Weights of a small image captioner.
Model: encoder arch swin, encoder norm layernorm, encoder patch size [4, 4], encoder widths [64, 128, 256], decoder width 128, decoder layers 10, decoder norm rmsnorm.
Training: adamw at rate 0.0016, 9300 steps, batches of 128.
Data: trained on rendered roads seen from a driver's seat, with toy cars, trees and houses, 145000 training examples, 8.2 epochs.
Rows from block 2 of the text decoder of a small image captioner, named by matrix and row number. Rows with one number belong to one neuron. Each number is 500 + 50 x the weight over its row's rms, rounded and kept within 0 to 999. All counts start at 0. Numbers have three digits each.
After each neuron's rows are labels from the 100 texts, of 14976, where the neuron reaches its highest value: "tokens" is the input token at the peak. Only what is clearly more common there than usual is listed. The data: rendered roads seen from a driver's seat, with toy cars, trees and houses.
# fc1: MLP up (decoder.blocks.2.mlp.fc1.weight, 512x128), inputs 0-127
# fc2: MLP down (decoder.blocks.2.mlp.fc2.weight, 128x512, transposed), outputs 0-127

fc1.400:525447423467569460523478513437468508483555581459577536495565490467489474421443490505453487585466433498460524564538550508459477469613460546500482404423501445482519507544536548461590568465551440567466577493512511421382464510487521418557511555480483478571502552523545456468427575449516481560544548519494475430466495507543514555461574402527490510531552499485408402457399520375475502576478
fc2.400:540579556496527418525425408503596585480477537525447513593445559456521508523510508482520583463417589509522514512484524412523514559515523525387574548509512498518611437501463475528479489513444451520514450574520618464589450536490515553488502410528474475501608466433486618496540456536529516516429528534581461520665567519549491521469557543494455548491501546466536493471490503560470495449492
tokens: "truck"; "lamp"; "yellow"; "tree"

fc1.217:425473485458502417493562508519412566506513549475371476399512448487504519465518549540511465547516510490479523476575495429490455516564458580527554345491451493532463498553463478506523573382559528467482578492458511479473542445555405464530536507485463594516579503526465481507499469481496562465542474563469562543471447457503471462471490329596441496440475413488490536546462556542446582532559
fc2.217:500489518563474480491538497604443511547514430521505519444503475481489614626483603553594564472549487477568521463490438525539465467450529506481546542512378562583478491499478475529545537453495598438542523506500506540538600503577437533477554530470526503549590483377488452510571434464516514468467492508528556521487501526503538459500462589653442410488533463492565568562567432551538482512536
tokens: "orange"; "blue"

fc1.375:398538525553407395522521494505495489500443423469469470494504497445471500489504534506490532524494492475545497435510444507525541510565594504453515442454467483621538427552582489586494533546430482430539590506505507516568451438552489323543534476546525481504541520533462468606443489446495499478521550521562473486496557472577397480449489463576337484488454483475584514537473517494519507593572
fc2.375:489538567522482500525492547487472491540490477415455468530512540455481454525461497572592487465461589445536572487355517594498484495490524494444555539429352476507546500591433476487486494462507499412538530484471534424575515468576424465557544465438509522544618439447461468511520477437553542530490513581593562479462570539532489507453527496583456555396581439514603549531513488477504560466527
tokens: "orange"; "<end>"

fc1.483:430543535599470373558496513516433534440445521520429496432526518512488606532481539547497467461577506462469542472551396487488525493567547602516547453540499502601459486625491449511480531581461510431497569593469521540588479456541498432518560498504503482540534470490501538585468444497500501476484519582559481466485563530491433564494453447565330473511456535475490473514486474544463576467598
fc2.483:579432609484467479542525470546471519563480505476467521559512574404541425531458526577552566508522560534549534530385490544538515495497497510466548528403400403514546477539436492512517518435563551472536543440479529473567506462505447511563512482453509472574632453391565488503525444465528535497499528570541544540438587569523517508479550482571419516362579488489598461549531527514505531533494
tokens: "<end>"; "orange"

fc1.462:477529554602516464503471540472502494485496455561503520496464468584523608522513544473467545476458534447525527468503511557468519517445483518582522509545496491550521497484479487534528508592542512407546502691486562450674518526502451524516539468621550404491561490455422529398395483480446593515451466465535416536502522498513453548497436535465468468537424567444546470503505431507558539446521
fc2.462:546546543494511587455580476448578409519547466425497475500544584466527458550527547471550497464444435412521541523561571513478445558514413449463442520484489471520502508486534468524587501426482552484461503498587525510462551493359426555507485556338548556494462437569481468524565483484519447521597515479495533450478451555521406508508482486470584636482509499536489441534499548585440490503443
tokens: "a"; "grey"; "<end>"

fc1.130:567541545468521444502490609489434561592506564460540567426598487499475537479569549515450486542487474483506512529534473529499557513513514549412491444485521426565536579514571496496530634415546492585493638540509545468538468529450559448464491572515520465512586524520524525481478502451501502567506487523510459366496556487537532541515501376481436446511527534523584447510421441368442506471505
fc2.130:582499458551521507536436524443551539426573578479456518546566473590430508431506496544503462491389521426468580444476507428555437431542453576503472485562453566431506567560562440466400519486477619541457594489492527445505452592589502500536433461512492485547542528448495519442526563434506497495467500535484450545479481420520543558491458468514476448535511602545537393496478487480421482406481
tokens: "truck"

fc1.225:511473462471464547546471617544455449497494404462559526371471517532481552471493528498487571528492479563493570522533408576430451464444522384574496460420515448456485566454517482472528502483563520539438597562467474503438533459482433477449464579476466581477385581514520459487438501455440493531585564430476444466480407450476534459512493482508586533545529478564450521536499465410537570535425
fc2.225:376488488442550537536451565462402418490509523434621430496514452532454484455462498507529465528550475546478431502577509471433503461503476442472560397450509545536521481515485484483525532442417456461497549495504507460471512462553528468398547500432502513538564565435445497440477443455446488395507552488420535623488523532528446591487599500594547367544478476497472552544469437537534566520463
tokens: "orange"

fc1.461:525502525520481462449492592507441532523530595467517520507518380527578555513462505666457496627521546492390431431538465486476477517488463541507554449521503461559491550464522550465498490535542495513530547549508546415568478543446491475462501578459510494510516495421503602394464463487492534451428441548506458375595543490472570501449532511492500477593502546572573458571445435481447481434470
fc2.461:571442470426452519512476484514539580480490538528449588499490481489389499453417436575470441484496524545494481521436476559510454440464574539562511435454530427474469543465571449399418510470500497559413578552462470520437563618468524424431432543427567512562539562436541504435528519516552555459503531434481446461457491472439579565465501419537517480406529526569476462564477468492478582506557
tokens: "truck"

fc1.49:423480494539537411522546507462523452517475403544573453462556513480507504483563476449577484521443489563558549621508484533439526575607503465416509470497528431424606486457451487570583550576517503536465520565453445505483485405468457477603458487564494538503449533607528488463428566467475530538519602460525567585506559492554440393496541537482515508443518499487431523545452498462513600484507
fc2.49:531525452478468508498533542488525474484508417515494503481533522466416553518495464403508538448440455560568535553540497591446530570607479494593449484501542428504504534434495482520518490499554526530474545556419413507465526446438398541557508598528478554505474419566529446501406502479445517686572478453485546489506594434555494383550526463446503540468507491492557512496443583479540549582475
tokens: "tree"; "pine"

fc1.85:531515475532442482474510474472425542547422497527415525485496456527444548589382540513408534499552509475517460463533468527496507578520575506491492345564506469536501569559481461504511510533536488543571542536451530473516456404514489465516449509452526476552501421544568573574499525473557526522489413503524473465487421462509447516498402430515353405641488560468581493521462526479517597544549
fc2.85:526463524469525426500416481480504460441423581581499591439523559507528388501536491635509508549509509522550580538496494567514469477577521619437475481563448493475532555505535515570458540531613439404541499472530517436525519509520434499518466515520469525515590651416522524485529512508531514543398424460519498483538493419562486531427511511523502457538527447429475491456614463546488577473497
tokens: "<end>"; "with"

fc1.502:436548536553464393503536533515470462475417446412473443475522528458521459536524512540477550505509547529527495434504424530535520542503535550486635439447485491648405471623469458561512544567468499434521581562461485520626506455536460432546550470576470433500541503497475508567422442455520486473497564432627544427468555491472477517463498507521382537445517467532549478538471499497496495487560
fc2.502:449499580509444473551548506535527502539491437438506443544521538409486429512480513552548468516486568513506537496388479552503520470481501524493540528395389494547491451584488493525544527492528544433481552482457484495533569478622434487503547524423541475571649493380509452476487426482589522491502588554615536488422583546515500551450510479633450553429545439511554481525547514461488492501528
tokens: "orange"

fc1.238:512520476423446530533519592530390427482508398424549547413513496542479519467421508521515523516525464551482599538513502564454513449506531421536491472406532502462447572483490505478588515452622509453431564550382473517429533445489432492479481588497417589468465540528529404504464475449427461535579563431474565516450467444479467532548555478522526463508464529571520530536504483462522553600434
fc2.238:430492454456560558451414496533399391483508541459567435457486480517436495487486483485520476482571506574450416506557560450441533458522524441487526398482549524558513446472499514495544526441415427457501495497560492517416522478521536502405536500475486518476480521459417477506514418496452472384526517468462484621476492539488447541464597588630500395568451537498452530559514443576554545486420
tokens: "orange"

fc1.297:412590526542410416492528506510442465444401459433465470465524533512502538517559532535444546493547509524533556467518446503549530551515564577480607444506513502622439476606469469503458554600522505431539629581454466517601484439524398467524540530572486474505536539532504504586435481470476492518510548488621498472466523514425434486475461482507363491465449508509562523542463471495481491451536
fc2.297:477492610509439490537500492530536497556472429482505450568529546412471416524471499548559498509485597526503532496377499539537543475488518528482531516416424474540517438563497498522531530495544533417480540503471478508537579497598439495498563507423541473561667487369496465456513424487586534483489575549616516513447579554526501547445538520635454546427554450476562488521554516490502491490509
tokens: "orange"; "brown"

fc1.493:463507573586487412495598504467455449489451525569544509441546509482506467459496564543464473524493596504450496502474514597535566472526511513539615504527497527542515545552622524496534541568456512460492578525452491502503417433513455395539430495440499550523492506515486485568488553495526563525484498451635530417438435461556545547496571499499502501414516621600481415465516367519444471456507
fc2.493:473478605569497479512562433506540438432453507487533504496521502469507435488494553581484418529417562486456553516413525510547601459493455548547537502437455486503497556560541605548457514600522513411457563465435496533528510480536478509560492497484568552518558448487466417530432477508535457590489527548628554405387556476546524579503497465555453623435464507589501419460532512470487478470507
tokens: "brown"

fc1.30:494468499523491427556518505522452575497444528567455526454579529491449563485473605510410462501532392457455510465539505460512553462570629493542504459513546504501479545579460462482506599463511549506463515589411577516451422487499531486534487531567517518520487449569590511588465425486544537462524472541477441436450492415467416593513402432481451421557461564483436488506511476461497581566599
fc2.30:534369551433567509514520508473447469496505538555479534564530511502586457543508532572538529590522408545536426587524509530566551528604490541588532539493539450472536569533495487450493583444567532558446545524513447535434475593394522500558495597536413484568466536531572504522515466541551521457521453434418542503430543423516548527479550462505535453463500586487463409478512534535496565584441
tokens: "an"; "<end>"; "with"

fc1.218:408482498427477547625597508494519510559544478522486486504531409541438451459450435479539482485470410501569516514462546548506495495510447539572470445395482478420428625539571453499563495400595575475439530543493489558481503529500498474564545573517488528467567486555574454472502470476468474472556502418396555536486436494484490552587519419519530451477479456498527510534466543509544485649556
fc2.218:465563455508553526498482566553461438477434511471471506470431475653484584505473540460538522522472515469478480575529440430489506443505550454517468491502522561508564498534528575442413412495490456448504484546514580495486542467556594542517445500556506476426454517460465562456486489511468459512437408548530479537532545535538535518461446533557439456598622585527442508439474401502591407356492
tokens: "road"; "straight"

fc1.220:514619441557473485595469526417470501505491524488517532453587413537464519500443475449432509479540586441494565458537458511541469526471582530522502410516464518522490474557534397522512534531495578415546532551465475449478488488558511520494496446468514448490496489543530444433539571340434492535479506519474545541542531475477439475592519417487508474493550401538541476527465289461460473446509
fc2.220:569465447441508485503438427494535496482576505550545545443572505445442509427447442493447454477477510477603539594565580583488487474575483584548525439543497466500507493500538523489479525450585464457582563507464426459500545509547390501431443509470426493529453505530539496481463549458436617487533483477522482517503590457448460472493594469501537496404442532461414475543436546539435634485407
tokens: "tree"; "pine"

fc1.241:446432382485537513544517550454541519568522528515589463516667397559447532473439550532531521559413518471475519475472508585506442407436463536527443446437471495499474567474573489514499529422487563472548516489470455446476440492543503462512440540502625474525472524466429397522472519485481495552496464430457560519452486470580459558556449444517511507537547438511488510512450470325511485468490
fc2.241:459445596442577525603508542416441455537434559568538484532482427566542410540484485436532500497490489483466467518507446422516498591501468427506529484430588451507584618502568501464484476445481443479461433503494495530485432424456587507526523404468480503548431515536474552527539499468554446555577477413403547510530461495597510549585559548486449498527519422560504575438468463545565463505484
tokens: "road"; "straight"; "black"

fc1.337:441491427466539425449476555472511484486537514423542437442558482565424497528483555532549457600449437525493516557459519547383413503561462512569468506572509484497578625504527559511534505495486548441530593475445432504460443533472527421557510552548570538507462456484423437428521598438512463568504591501472538525438549440617448539504457483515516516519465466566459459481437452398544544505536
fc2.337:435523489442620516543468472492506493534569532489591501541463491513457526536426489430468502544488508537463437569515502440470514546499464405537538505445590485559559578530543513459630569404439434560366550509519436552488372467434590568495470522557433539512427460527421514566531526509509497483568595436442546543557513553560498535529526474485471536467516543549524526450465458512550459556493
tokens: "brown"; "yellow"; "black"; "purple"

fc1.173:556570514521433518492527548515412421550574593443494524475446531514542468543453487494380556546516506519412521401601518506430408474497433491539479502439520513509472615508528549563564466465596490539561518468513509398522467417452442509489467587441462558457458517484518532577560534442501459498566433558519537460502420501489521472529513403477540565567557482514565497532423525473467405563461
fc2.173:516405549515520596529466510529558467541528439427470459507469558471558480535483500489569518439484529509520491598461493514556443540558550478656540515477544447518425565505429560503493497457552502454427485533467467524505600474468471533505492523538475556499422501503465493598450457455562503649607463474486464465472431494516563431585498555432556621406489492499465495468548594522568536549510
tokens: "barrel"; "dog"; "pine"; "house"

fc1.323:459534431489517433504477460424543469476496458604511519464577511464391585416555438411438453463539439477589575555428532520570519471524529516543507508494448489426547451533532485492508581534409553498486510522526434509476524507528462457584488432546496513488464551620566509561410577495490526485503556439536508543357475437475398493481468435464541459409439549445490497489466527517463573548530
fc2.323:584556454507409601570520490467640494394503468567528553477518429493428575437552476442447472397497454491519548498474489507525529439595551509545500523484471501411499491491534472498438488561475561572488579525490437464465606517502401521498456515496511544451395488537579509524368491514517501586490523475552466455447544402478522443508555429426587471468516531448512449510487537494482529503451
tokens: "tree"; "pine"; "lamp"; "house"

fc1.242:396507563521548482555522548466511512535423484466465503398514489497494512573451457429499466455483600433516546472478412539477579533456484428433516468471459472458602475515459444505466525475579421519535464646473544368563502463589508525522476483472506509544511445508519575478430513429502556536456554478578522486535534508531461489450488480512451531488608506477513444632456483410502563392544
fc2.242:538516441438604413539592567563394528534493541471532476500514623509591473467464500567562412458512534518513491468511441567443557532471440547483502523411406485500471470562438500518526412408446447500570465467482536481484548465544508472548478549461461485469493432502575618497551470519551475522502498546545508487448556512465566462505604433597440553464464442521521493538540556480454545545609
tokens: "tree"; "yellow"; "<end>"

fc1.341:472499501547458498509574486445448523510499538503540473506508415515528536511491466453454488582490587488370469518585457380467428559508568516440592388511606414480488554492529488533538566566490488579471578570475495459490470438431522433485458478447479518588410551591546492533506519384456522512559502511504486444500420493506580411536544442437473505573498546530551455548459473452430497525469
fc2.341:500504574600396496467585472549505525506488403604569471560516480503540459531487597532548409480439538506452550486486494530411555494520493517515507549559481499484437530544603567529499475559462514374440538545463487550574516596514488448575611512463547504463492397497502434476538444496457552560548473463536525517392487549497489465481535563560484642516438462539477489524528499541520484491415
tokens: "pink"

fc1.482:530458526544497496507480585510370558491592549503474560523534486576584582461432554560508574530468510458373510546566497549508593531491574460545637505507552514504504504563507467486433566488457503483476527666507595461534434450481603485451469527534490549486390498534562538559493430468542510432484447494505503463544561488459523563489525528478533485561475549505466536462428476532573532463503
fc2.482:494381499534535536523554527496393594518600484476424485524504446532558557496525483528589539609490470506525478572492509512566523532559526520579548593553570428460543497471524474501461606423534495526472417511462560527493498500424529482439477605557412534456473514657534490580440435503490520394561476445510571498489541392486502499514492489512512459455529516471485564518417567467514512513499
tokens: "an"

fc1.221:573507553532432435577472520411427475497614478525457542457439529495583549552444442488549561521446465527352505529438544590495496567482516554560606570506511543506477521561485453515502608472513539530587530488500462571488437484498549447514484485548445524503443526524512620535576438464571593460512554608436503515491425456469567443484521474412522522502503552521475468468461543560470484518471
fc2.221:586559632492499559506505424442487439509512471443431517442485545485603406507468487484514467480550537553475539604477511523517568554534557477521476470523508539410539523608467397522518628411499533510428523503491442540441535491467532490468507421504407582386436528582512482548587475478570510524590532490483557538480447479463533439555519445451524514440481488527499460494448578567472516555484
tokens: "an"

fc1.319:479447514622501466401523544523423567512550547480429566463548510488579585493482610548469572514502505430475545506498546529554499542505547584464619464550508495546515476557505452566457585474574569453494489612483578469465469446463503470462459548479468558492457398577524435567498443472528542487531401580507469475526500475448403549507388506460414501559441544493462478514467487461508525507551
fc2.319:501393507522558515470488587553453603514590468504424540573535456546542517479555476547552506600448461439562520607500535510548536496548503551527561565609535458511578484506539486497453567448516493529459443516482611526432557498444519480423448619513430532469476389641522477561432424501494531447517470463529491420468487402502471491502502541536467479533469493517496549444550534469492561478530
tokens: "an"

fc1.74:559559461513474414454481524486477540512547526490476553506472502468498526608464438569436599505555552550523558473502454517524480538538441543513447479503489464635510496494613521522479461507540432550524493486538487437538438508465446572575467627487454506508526510538546536532520583419469457553570458593574520354574541490513547401444514482473494520469616419496555550503422522443500480542436
fc2.74:425361550534523527498495500527364505587501558462513404523409589472603478579484507519600569556525492503531454506551397459528435569444460452576543545455518498545516558508472564554487417520523450488449469461512551525618394473505524552572497505532527489584520564507446570560519473472463460545510464514502518555567490550569554532514438571516468557506497485514484589476515498525570486491495
tokens: "barrel"; "dog"; "house"; "car"

fc1.261:465523524498498488487477490507480542567461510567484498493466453493564452631508475541467560604569557616533523548562412483568413561554492557590576482553534422527498545511583498564502530526657470502481502506531511463581538465441435504478426594517505489413470521531527521507516564380472548567489446529555489488572501456541557532529449471468496448508523397538504476518430514469596511563480
fc2.261:515431573508513503515494510509416494587423502558552494525373552449603474614467498483505558520610473527553472502531364474571518548459492491592506568518534486550540543501503534591512482575513457533402478475526451587528440478483519551530490527514531533508485520533500587589588473495458464587504481509557547578541553582573552532560422527422518476491440519460466590515525521545551491536551
tokens: "barrel"; "car"; "dog"

fc1.311:503504538533395487508518508453521517533494520528441559511565472452498509455496473490459489489505457447395515428503455440477499507503502458405513375525608413489449439513528455498462511575476485584510488552499580485528468460411514411452475496481549493564421454417633527492505526346529522470576524525480380496455563521445447426564505478408421534539458516545530443506466505501396501544511
fc2.311:482485567601404485473546520533454543490514496551509477538547490488509476461485569593526443486567484475447532463384479596334532507471470494513519540551489544502444458505529550562449437613489530440428524510476511590569446520481482490545515492505630463468452349465530466449469495500443520531538503497479509518444505562498471463522515504484423612579373455569540474467543484506502469555472
tokens: "pink"; "purple"

fc1.468:515519458594475516488485508469414539562516535535515530465453463492541494572519493459432619575572622474406520448571414442534385514435543543558529466497460522508550547570563504611494503559555503515538537496546499526535557439524606527528462524508513495470446584487495519525534531368534496483468480567562463522535524493487558545524445452515503442599565471554460499577454499511589409547560
fc2.468:511375523508550527518506435500407488519468533517601522496431509491547456586476475499487569544581532496544460542623375489578509520528468564584534480517503493534553631528510532570511460530542470591425499499527422560528490485517550540553467559544496490529490532527496544592505515461522447566519457498536579546434604480549628557550443456469487475472411491529431494508531521537546509584554
tokens: "barrel"; "car"; "dog"

fc1.203:523500514526481474503484582475503495455465491392472541510446423478486535547479487423545566502520524545421502434505460472448466540545549467460450497483495378554492529407612503505442514587517453555543531545478475459524499392480524453550499544553600477459507493519439474539510490476544435561561435506605475541505549467566508406470430467476470497558658449512517457618493518518566449394579
fc2.203:425419511492465549502473377530568557431497550544464510579438427340525442481548481506510483463598506509553480540462550499565558541573520512528526513485489468455577544471513519513422444526568454606490432433485483508399501520514441504478513543493513503490474482487468415572502472533530398470579429564437399576513566438504553446467507607508508527430465509538450566545553497521515528552473
tokens: "barrel"; "dog"; "car"; "house"

fc1.494:534485600489440462459533513393486541529405509543535553483407453495525514474566545485515507500482544454469501462506422493563509501475598506500577509515453491435567558534508494500467563621463483514487585578448510505536543468520422305530462468429495550547466559596561609510483503504514557474452454527516414468459471519575527519559462526513518391487481576523551479611491453525482485464492
fc2.494:530543483590409590566491496455589438452571485574438508543486474500446521481558527468473509402521464410464605530560528480491514460600553546518491547537420557453475555549496485448452483570475611550439602514520476457498553496537395480561504517445540520517430461463517460489540457402476492571569487599431471544472544443499534444526518497486596479495499617501430472519476437524444481521499
tokens: "truck"

fc1.182:437416475473506417530501474469481532502383370517473468465538475517473540470556495452524538459519454514527552543502484531480535531570508483392486493455491443439516504471401470494529480606493504477561577596460490493512431445473458459605501542527479492408428539622559521490457496471463503553611542567506494534580539485577475433518556554511499479431548525486373570580390458529497520487534
fc2.182:492459478479530508510489509473462410472426428484528473541511477518508457572489485424507598483551493517540471568511473517476600597602380457539456475481512474537525545485448503548505455527564491517488539523449423467510420407482482577599549548548473489433433421503520494565465488469505450607568471465471560493525612466579550373523538510414489587465571477526541496445476520517587468597465
tokens: "tree"; "pine"; "lamp"

fc1.280:513457469566472505544562557541499468487486436453449542512460565511507494470436508389388554459572452496540541516541549527486555501517674448501425488436428550498492482548492429449475591462428456511514570582496505451460494426531514392472573504506511491476449553503508534526510452451535446505547471547444432425496496480511428539487463420491442454591655535470532476549452515468562526586507
fc2.280:365540512467536481424498424549528499481483477477473471498470528476518475489569536574519488502363541548522491554456533528472469546526506540409585486558504477564499479412491530517546448471438495369512467475526527528466553511409540450416556460495481532452588416421436461446538467509534538393460511518482547485503466532486425520422525625607436468542459493539513472492609435567532571469513
tokens: "<end>"

fc1.125:566460439541505470474485539453427533463458492462554449511459441491562497554500429557497574512556491517511460450550406538542427505533441569512486541472468447520533561487617518512491460566522494522546542511535408500510442514503481512576506557504490495451469562591515555567529549428483451569509413572559486428515485500610593394509479462513551558430670461515446555548467484435479404446507
fc2.125:443418518513531512464510458490442602557546514518499454588426537488567457576513523528553544538522477506564487569452520576509548635533392521544558504506514482571566548495522533588518461483534443522442480475517477568544454480481504536562576552487490493522525461506478520486530468458558379571564435535432559574602568511568467516526510582469489539487446521508466574408552481482598519630478
tokens: "barrel"; "dog"; "car"; "house"

fc1.385:440576482514509519413497471471540429586561529419412478458457507473487466519541542549501498546498499493523524543463596580463477487501501555638504455518523481521415554550538530488577520466628526460482464583518504443541503464465398542473473602675447446464553438503500489483408481437446555475552521447546539517405450458507484543473497545457475476509429541530562430502447535510568504552487
fc2.385:474523447437574457493501588466536428556551475483568425487556490551466542520474526411518581525492455467512565582517519498450420511481482431547523586539498525550506482502462489532658520467510489521536440560511565401520507488423437553486486602485562507410494413481447473467453457459440588530511564490483469457528479487632450534533500545418627434570514523517464529498422529569519493498455
tokens: "a"

fc1.302:490511537516416436491517479501478553566458483548486521500550488442461533472498504488496494518579470479426557509440413411495509517527553560409544420601520495591405418552522456506456549572429504511468576548437476533538488469490460395452478535527574492527451502451580470499535465371514510496537515632481454456488605517511439442584461434496436502507440544590547491492443510515404449569537
fc2.302:537429595561445505460526484520492569562491469553515462548524554442510466512481575572519451456536544485517510452367532549352513502447467453443500519512446468481477431514469498523452431555515525439480537481500538516571498503543486514581521447514627443499524316390497525401505478537487553518494519553474435594467470584490456423507521539510416592493473486533550468496573504547507473470507
tokens: "pink"

fc1.50:461520538553451491505527629504390504527492483425427498496508484482529516567559602470513558576504507448346516546537456484542482534523516487524525477547500501540495515556532519531447574487482570539471535545432477423547404429475475468491406583546539568482474535575486500564499497425525541550545438471498491448520591418519480477573379465383467483530491549491464474539402494413478484443573
fc2.50:507374483483577508516517604551423595482566463551486527525537457559544530444554471549546517622472455423545509570533503485555536497543485572537559565577519447494584480485550499510429551453477491534533433522510568492452526504494494464440437643540435536403451445603513526564406409536490516431456481512549500460473505392498441485498515557558499478502406474494480575509526534476485548493493
tokens: "an"

fc1.420:510491498577529509553570567546376506500542428470523494509430526556395485513520523538406545480457551530468497429515575486475464525471487511581578450522502427490440486602534459463451490474472525572467519619421486501467451469503506504552477542521523489473539427613544540518427600524425551438546415493585544555482411550522502460502521428425489511550581591484580435493493535422528456502465
fc2.420:418480462467502540530552559596472565574519447495520457649475497479438512489438484529461590511456499458495510419488511485445516546475485505583476514484496454437437455538484473446488425444478515590393469520437448540422444552516509498555451521466551518499488480541545514478485644564419592447519492527587519625454462554453536492520420446485570481526592572441511468495465591455539497507520
tokens: "a"

fc1.13:466492583540486431515545493473449445476424525535527551426500483477539504409515573583428512488482558462457479504476460590505522456520561457565604487495488506510513530474605484522558523568439541493473514547480504489525495352507392399505404502474540551497513499487546510550471545503510565503519517471570512428491348472544508556563550490508603450469526654571542445493514413523474519547522
fc2.13:512488581574509484522538388516516419384453528506531502458534514475501441502489539585470426496411587485450531512440510489501615471517460563534528467434453511470494534543476584556467510614501511433465549453453492532488527466550510535567505460476568563538572449456445451515441472529517469583461516564639553438405577470537557585502511458557479596462478505566496408419544504487485488469509
tokens: "brown"

fc1.48:405508524453507534639547557517511497546487491560560474481619437536368537463398530521515477453397473503505621544428460555450490456466481504608505474397494451455530594501576477514458516435462546444490518498444483444523489528489503454499490546476576527469479493458466441524482497494516511608505528480485559532516518516584412571584449474542565544498474423526504562505468438415578511526530
fc2.48:512489627474566538626527537466495472518425487618521451483496383581494447558455450454580516487520466520488485537474434400593506510517491493567472489492525484436555512529587537410505521401525475435489434512537471578457468567505595507459523454459456473473440555545467520526585477550524471568514470444461541485530480510569558504553479538523396499536545442523508578423475522580567421477457
tokens: "road"

fc1.206:446547421527533490457461517512521483560477402423410447439529521562461518561525483400530518526540453534455539540596378475490507511508506489469458441471528479505424489504487525467502553427592452439503574543476520505459425376468415475520484543531484521438463617547505453497496468451552457584521540536519422467629506482467509446498443451589440516592566542568475492475415500401506468510493
fc2.206:389477547484399628485501432507568569560536471534465441583497486427470455497546427438503447541510489503478482474439520456538539523535529526434565486438510486399526458495458486531487502478601491498407490455526558491504508509440438551510507483447472466495523553505499496557444474543520476464505563490500466462546497446455544510493516509414561617494567482416590472477527662530429435541353
tokens: "a"; "with"

fc1.124:492477540555504495567578567524426540509542422485503525526429523570393493485504523538389520480451533540477472433488575478461485535480484520565568492541495413464476498602546453471451494459500517578467503630414479516467479497481525500533435542505542494489537443612533520506414613514422564419546413516578547568452427538528516468492530405432452502526580573462578426493504504414511492480500
fc2.124:420470472461503544528561567586477557571516447498515457663473497491445506488434479534474589513458496459498509414488502476452510544480481500587481506479500451439435464532503484442489421433470518593387464516441447544423435559512508496563449516457551505499483489551551519488493634563415576462526482522575531633457456561471540495522413447482558482526595563443512469490465584460533483506520
tokens: "a"

fc1.495:481547567518458521550504505524442473502452550520499566432522452562418511551363522578477535489529590480500465421499490578469552462476572499518509379468508461488594639468541496542557505540562488494392555547501515494528515383494465503519474460407535633467553453483455514561513535479452517548454475521558534464534442467538528560572607455547477526470506553482595523542506460568510557542528
fc2.495:522524495484469454518433483526450478333421496522536575447501541425495448498527594580459477513532489469543576568465471480482493458619540533457516511471380594520535488525448546621541554541518509506516558376492484482521549456536486570471511516513569492575536529398562437542479474514573465544463530521557588499468604487531442537504449458534472441484534430475551468437548441475522554545533
tokens: "brown"; "black"

fc1.8:448475580549435442541506523433415527543483559568505565503571412446529505476472485554503484525502548501417514482502450512495462588461570490481565368558601464471468577469583473487511563542496475537496544611442515484526425424450477383508464430455502479600403527533547525513521564407481610499562495462494483464491409452534532446546558478459466507536481538522529458543495453480401518462479
fc2.8:489468588619437482494592416541519501496446438594564445589498466449524458537492571509523417487443561489455532478482455476444609525514470557493529544514463501529428498545550558528478474589471505396448543537482472573577521524539516483605582509452566499519534395493461423542505466497482496541535470502567556478344590519533532473479538534531471590499491462562485435467538505522513448496428
tokens: "pink"